config.yaml
image_size: 48
cond_dim: 128
logit_normal_time: true
head_dim: 48
fused_qkv: false
qk_norm: false
inner_norm: false
moe: "expert_choice"
layers: 8
beta2: 0.99
one_sided: false
adamw_lr_other_params: 0.0019
grad_clip: 5.0
lr_schedule: "cosine"
adamw_weight_decay_other_params: 0
Rows from block 5 of a small image flow-matching model, named by matrix and row number. Rows with one number within an expert belong to one neuron, the router's apart. Each number is 128 + 24 x the weight over its row's rms, rounded and kept within 0 to 255. All counts start at 0.
After each expert's rows are labels from the 100 images, of 14976 (inputs lightly noised), where the router gives the expert most weight on average: "responds to" is what is common among them. Only what is clearly more common there than usual is listed. The data: rendered scenes of coloured solids on a plain floor.
# router: router (model.blocks.5.mlp.router.weight, 32x256, trained with AdamW), inputs 215-255
# up: expert up (model.blocks.5.mlp.up, 32x128x256), inputs 215-255
# down: expert down (model.blocks.5.mlp.down, 32x256x128, transposed), outputs 215-255

# expert 6
router.6 [122 137 128 127 144 132  76 203 113 105 129 156 124 166 179 101 188 128 121 110 119 104 135 118 101 102 134 115 134 109 108 142 134 145 142 134 159 110 101 121 139]
up.0 [117 128 121 164 183 123 140 165 103 166 155 116 101 107 145 132 141 149 115 102 132 161 142 102 112 135 110  98 137 127 122 142 122 122  53 134  97 125 126 118 182]
down.0 [116 142 137 115 138 128 107 112 138 100 139 123 115 136 126 129 124 119 152  88 125 126 121 143 138 119 116 103 148 146 116 125 141 125  71 119 170 139 126 148  89]
responds to: count: one

# expert 1
router.1 [124 133 136 107  83 107 126  52 128 172 131 134 136 124  86 140  61 129 119 119 139 112 163 152 144 130 141 125 135 114 132 107 124 146 118 108 146 172 135 140  90]
up.0 [123 122 110 114  92 134 112 120 107 161 117 129 155 104 109 136 164 127 125 154 123 100 170 112 120 160 121 161 110 117 113 147 136 130 133 120 124 136 129 124 147]
down.0 [115 128 126 145  90 125 174 176 145  97 150 125 142 135 149 107 129 126 135 102 108 128 146 129 154 101 144 156 114 134 156 108 119 106 152 127  89 123 107 147 154]
responds to: red object; its colour: red; pink object; count: five

# expert 20
router.20 [118 117 148 122 149 129 115 115 100 151 128 107 124  97 140 110 133 122 165 121  87 120 105 119 127 118 160 109 114 120 125 112 165 129 151 147 144  84 107 113 147]
up.0 [106 157 159 144 102 146  97 117 102 136 124 141 126 136 136 125 122  98 126 137 136 144 109 130 125 130 135  75 149 136 144 148 117 113 113 113 148 198 133 131 120]
down.0 [127  93 145 143 167 100 128 128 139 171 158 143 133 130 124 136 154 139 121 126 161 129 104 106  79 141 117 121  89 122 112 117 156 128 104 131 136 158 146 142 117]
responds to: white object; its colour: white; disc

# expert 5
router.5 [105 121  91 116 111 116 132 148 118 132 162 101  82 133 119  85 180 109 114 121  98 147 150 110 127 107 101 130 128 153 153 106 133  96 153 143 124 142 118 121 119]
up.0 [119 124 145 136 119 147  90 174 156 143 107 124 136 126 126 152 159 110 116 121 143 114 172  87 156 112 137  85 107 142 125 100 116 142 118 136 109 142  93 108 127]
down.0 [141 145 115 105 167 113 128  96 135 171 121 135 141 133 157 134  71  96 148 120  95 168 186 160  80 124 142 100 128 123 144 107 116 128 143 125 124 172 113 116 125]
responds to: count: one

# expert 8
router.8 [103 124 138 113 123 131 139 133 108 127  94 135 114 172 132 112 212 125 117 113  91 138  98 156 131 114 143 153 132 165 132 122 153 140 139 110 144  93 115 109 115]
up.0 [128 131 102 115 129 120 103 152 135 107  96  95 149 137 121 135 146 117 100 144 108 129 100 107  88 137  97 154 149 135 167  65 108 119 132 156 105 176 116 101 152]
down.0 [111 113 138 142 110 116 152 133 139 112 123 143 128 182 123 149 155 126 106 145 104 118 138 107 132 146 137 102 111 129 161  76 122 119 153 152 111 106  98 114 107]
responds to: count: one

# expert 21
router.21 [127 134 111 111 154 155 128 140  75 171 122 144 136 132 134 146 175 112 147 114  66 117  67 157 110 102 132 144 129 146 109 105 124 139 131 117 127 113 113 141 118]
up.0 [131 140  87 121 135 133 128 107 164 129  86 117 126 115 156 127 101 110 150 139 126 134 129 158 120 124 130 169 130 138 130 118 113 166 112 128 121 154 162  98 138]
down.0 [108 134  77 132 142 137 166 152 147 133 133 141 109 156  90 113 157 125 123 137 125 138 149 133 160 118  97 125 142 113 186  91 153 118  86 144 177  98 119 140 115]
responds to: count: one

# expert 7
router.7 [133 130 161 128  88 138 117  69 122 146 129 119 131 123 131 162  90 116 133  91 140 131 171  91 109 117 148  89 140 138 137  89 129 127 149  99 153 136  77 151 111]
up.0 [114 118 100 146 176 176 166 116  57 137  87 124 119 114 114 134 103 135 118 119 154 123 139  70 116 132 154 155 128 120 157 128 141  92 149 159 121 113 131 136 165]
down.0 [111 162 123 149 130  59 102 159  77 159 132 125 146 172 150 135 135 136 152 172 112 108 145  99 159 140 128 170 150 147 185 126 136 146 136 149 157 152 135 136  89]
responds to: yellow object; orange object; count: five; its colour: yellow

# expert 9
router.9 [117 110 105 131 124 143 134  96 123 167 137 145 132 139 127 125 102 151 133 147 136 144 117 139 131 132 126 140 131 126 108 144 138 128 103 130 144 120 144 137 124]
up.0 [ 91  89 166 128 152 120 129 110 115  91 145 133 124 133 121 112 118  86 153 111 123 130 135 142  78 136 102 129 149 124 164 119 154 119 140  77  92 133 145 121 106]
down.0 [136 136 156 134 126 107 117 116 102  69 134 132 122 161  89 128 138 108 121 107 141 160 108 125 151  98 117 131 111 117 140 173  93 124 165 120 125 144 142  97 133]
responds to: pink object; its colour: pink

# expert 23
router.23 [127 124 135  73 138 118 101 176 125 138 133 136 105 145 114 168 164 157 193 141 134 100  22 131  86 125 140 171 116 134  97  90 110 125 131 133 120 155 138 100  90]
up.0 [ 96 145 118 170 222 132 105 162 146 121 127 129 123  74 140 130 122 105 147 111 126 101 129 129  97 128 122 114 120 139 108 163 137 165 129 133 107 162  78 137  86]
down.0 [132 143 139 131 176 111 122 142 143 117 105 161 120 132 157 140 154 159 138 155 130 162 157  36 116 157 140 107 130 139 141 154 150 126 108 113 144 135 151 126 140]
responds to: grey object

# expert 3
router.3 [107 145 106 142 144 123  86 177 101 138 144 147 111 168  99 131 179 134 150 168 144 112 117 146 156 121 139 123 164 107 177 157 132 108 163 163 172 117  81 119 109]
up.0 [120 140 162 135 133 150 125 105 142 125 123 113 147 132 136 119 103 141 128 211 113 113 152 153 151 135 123 114 112 151  78 117 167 139 112 153 150 126 122 156 157]
down.0 [102 121 147 128 168 110 155 132 138 165 148 137 123 118 164  98 111 135 140 171 143 138 101 118 107 143 124 119 130 123  94 132 108  85 161 151 121  98 119 144 137]
responds to: count: one

# expert 24
router.24 [174 130 154 147 185 112 170  92 119 103 114 122 114 113 143 157 100 135 134 113 123 103  72 160 145 140 119  95 120 133  98 102 121 136  83 110 126 158 153 135 111]
up.0 [164 158 111 108 136 167 137 121 117 116 149 119 152 114 114  81  91 115 141 109  91 130  85 130 133  95 111 145 108 100 117  97 128 160 133  92 173 139 144 118 104]
down.0 [146 101 129 136 104 131 138  93 157 154 126 123 123 145 120 132  48 115 105 122 131 109 117 108 192 137 145 171 121 120 159 142  99 108 174 131 132  87 135 102 152]
responds to: green object; grey object; black object; count: five

# expert 0
router.0 [109 110  88 180 140 150 122 120 150  94 118 138 125 148 130 160 100 131 142 141 114 162 158  74 149 150 104 141 112 146 106 158 107 165 104 133  92 116 141 144 173]
up.0 [120 104 128 124 127 119 118 118 157 134  97 133 105  80  85 131 121 149 115  92 150  77 166 116 145 136 134 103 119 135 160 149 155 149 144 164 129 121 147 103 121]
down.0 [139 141 121 141 118 136 148 119 158 105 138 143 104 184 143 131 126 151 139 139  97 161 136 149 123 126 124  98 128 120 134 115  98 109 154 168 114 147 133 117 113]
responds to: teal object; blue object; count: five; its colour: blue

# expert 10
router.10 [132 135 107 117 178 117 158 114 130 121 111 121 126 153 172  91 196 149 168 143 128  95  69 164  98 106 113 126 134 138 134 123 121 136 140 168 179 144 139 136 126]
up.0 [147 122 134 150 157 176 166 160 141 127 134 139 108 145 151 115 122 114 129 116 169 150 136  90 150 106 136 131 111 118 147 139 162 167 130 142 126 137 109 124 149]
down.0 [114 136 135 137 174 108 137  98 118 153 123 141 128 125 147 142 177 140 134  96 131 156 123 150 182 145 138 121 128 126  86  96 124 129 133 106 189 111 110 102 115]
responds to: count: one

# expert 2
router.2 [ 80 130  97 120 131 157 133 158 143 144 136 124 166  90 125  87 221 119 114 104  90 130 142 112 142 109 148 128 112 116 149 118 111 128 121 142 141 127 106 106 116]
up.0 [138 122 153 112 114 157 140  85 120 114 116 104 123 142  91 133 112 156 159 127 123 148  95 130 125  78 106 131 139 144 161 133 146 154 151 156 101 151 104 128 124]
down.0 [115 121 156 134 134 133 151 126  97 129 139  73 140 132 132 116  97  99  79 129 124 156  88  98 148 130 108 115 110 129 174 102 112 113 124 127 128 131 100 145 127]
responds to: count: one

# expert 22
router.22 [115 165 140 115 126 163 128 153 117 164 126 122 128 150 151 106 176  75 150  98 107 110  60 160 136 100 133 110 151 179  74 135 125  96 119 128 120 146 104 149 110]
up.0 [ 93 147 112 128 140 141 102 125 146  93 173 120 107 151 154 144 119 107 118 136 137 165 120 153 115 129 119 112 125 105  53 130 134 105 169 131 152 181  72 143 101]
down.0 [131 124 142 139 139 129 125 147 138 119 106  69 152 134 134 135 130 132 146 161 107 110 118 130 154 105 146 140 113 129  75 145 131  98 134 135 112 192  95 123 177]
responds to: count: one

# expert 26
router.26 [135 115 159 124 118 116 160 107  92 119 122 127 106 159 155 131  71 125 144 125 123 144 186 155 110 133 124 111 122 100 110 119 120 109 129 128 123 134 143 130 119]
up.0 [108 144 168 138 134 141 131 113 139 169 148 105 139 105 181 115 139 101 114 122 123 119 172 126 120 156 109  81 151 173 123 105 101 131 149 112 125 146 126 153 152]
down.0 [147  74 187 121 134  84 111 107 145 180 123 109 136 143  72 134 134 112 153 142 154 148 110 140 148  93  90 130 103 115 154 156 120 120 145 149 121 132 132 159 124]
responds to: white object; grey object; its colour: white; count: five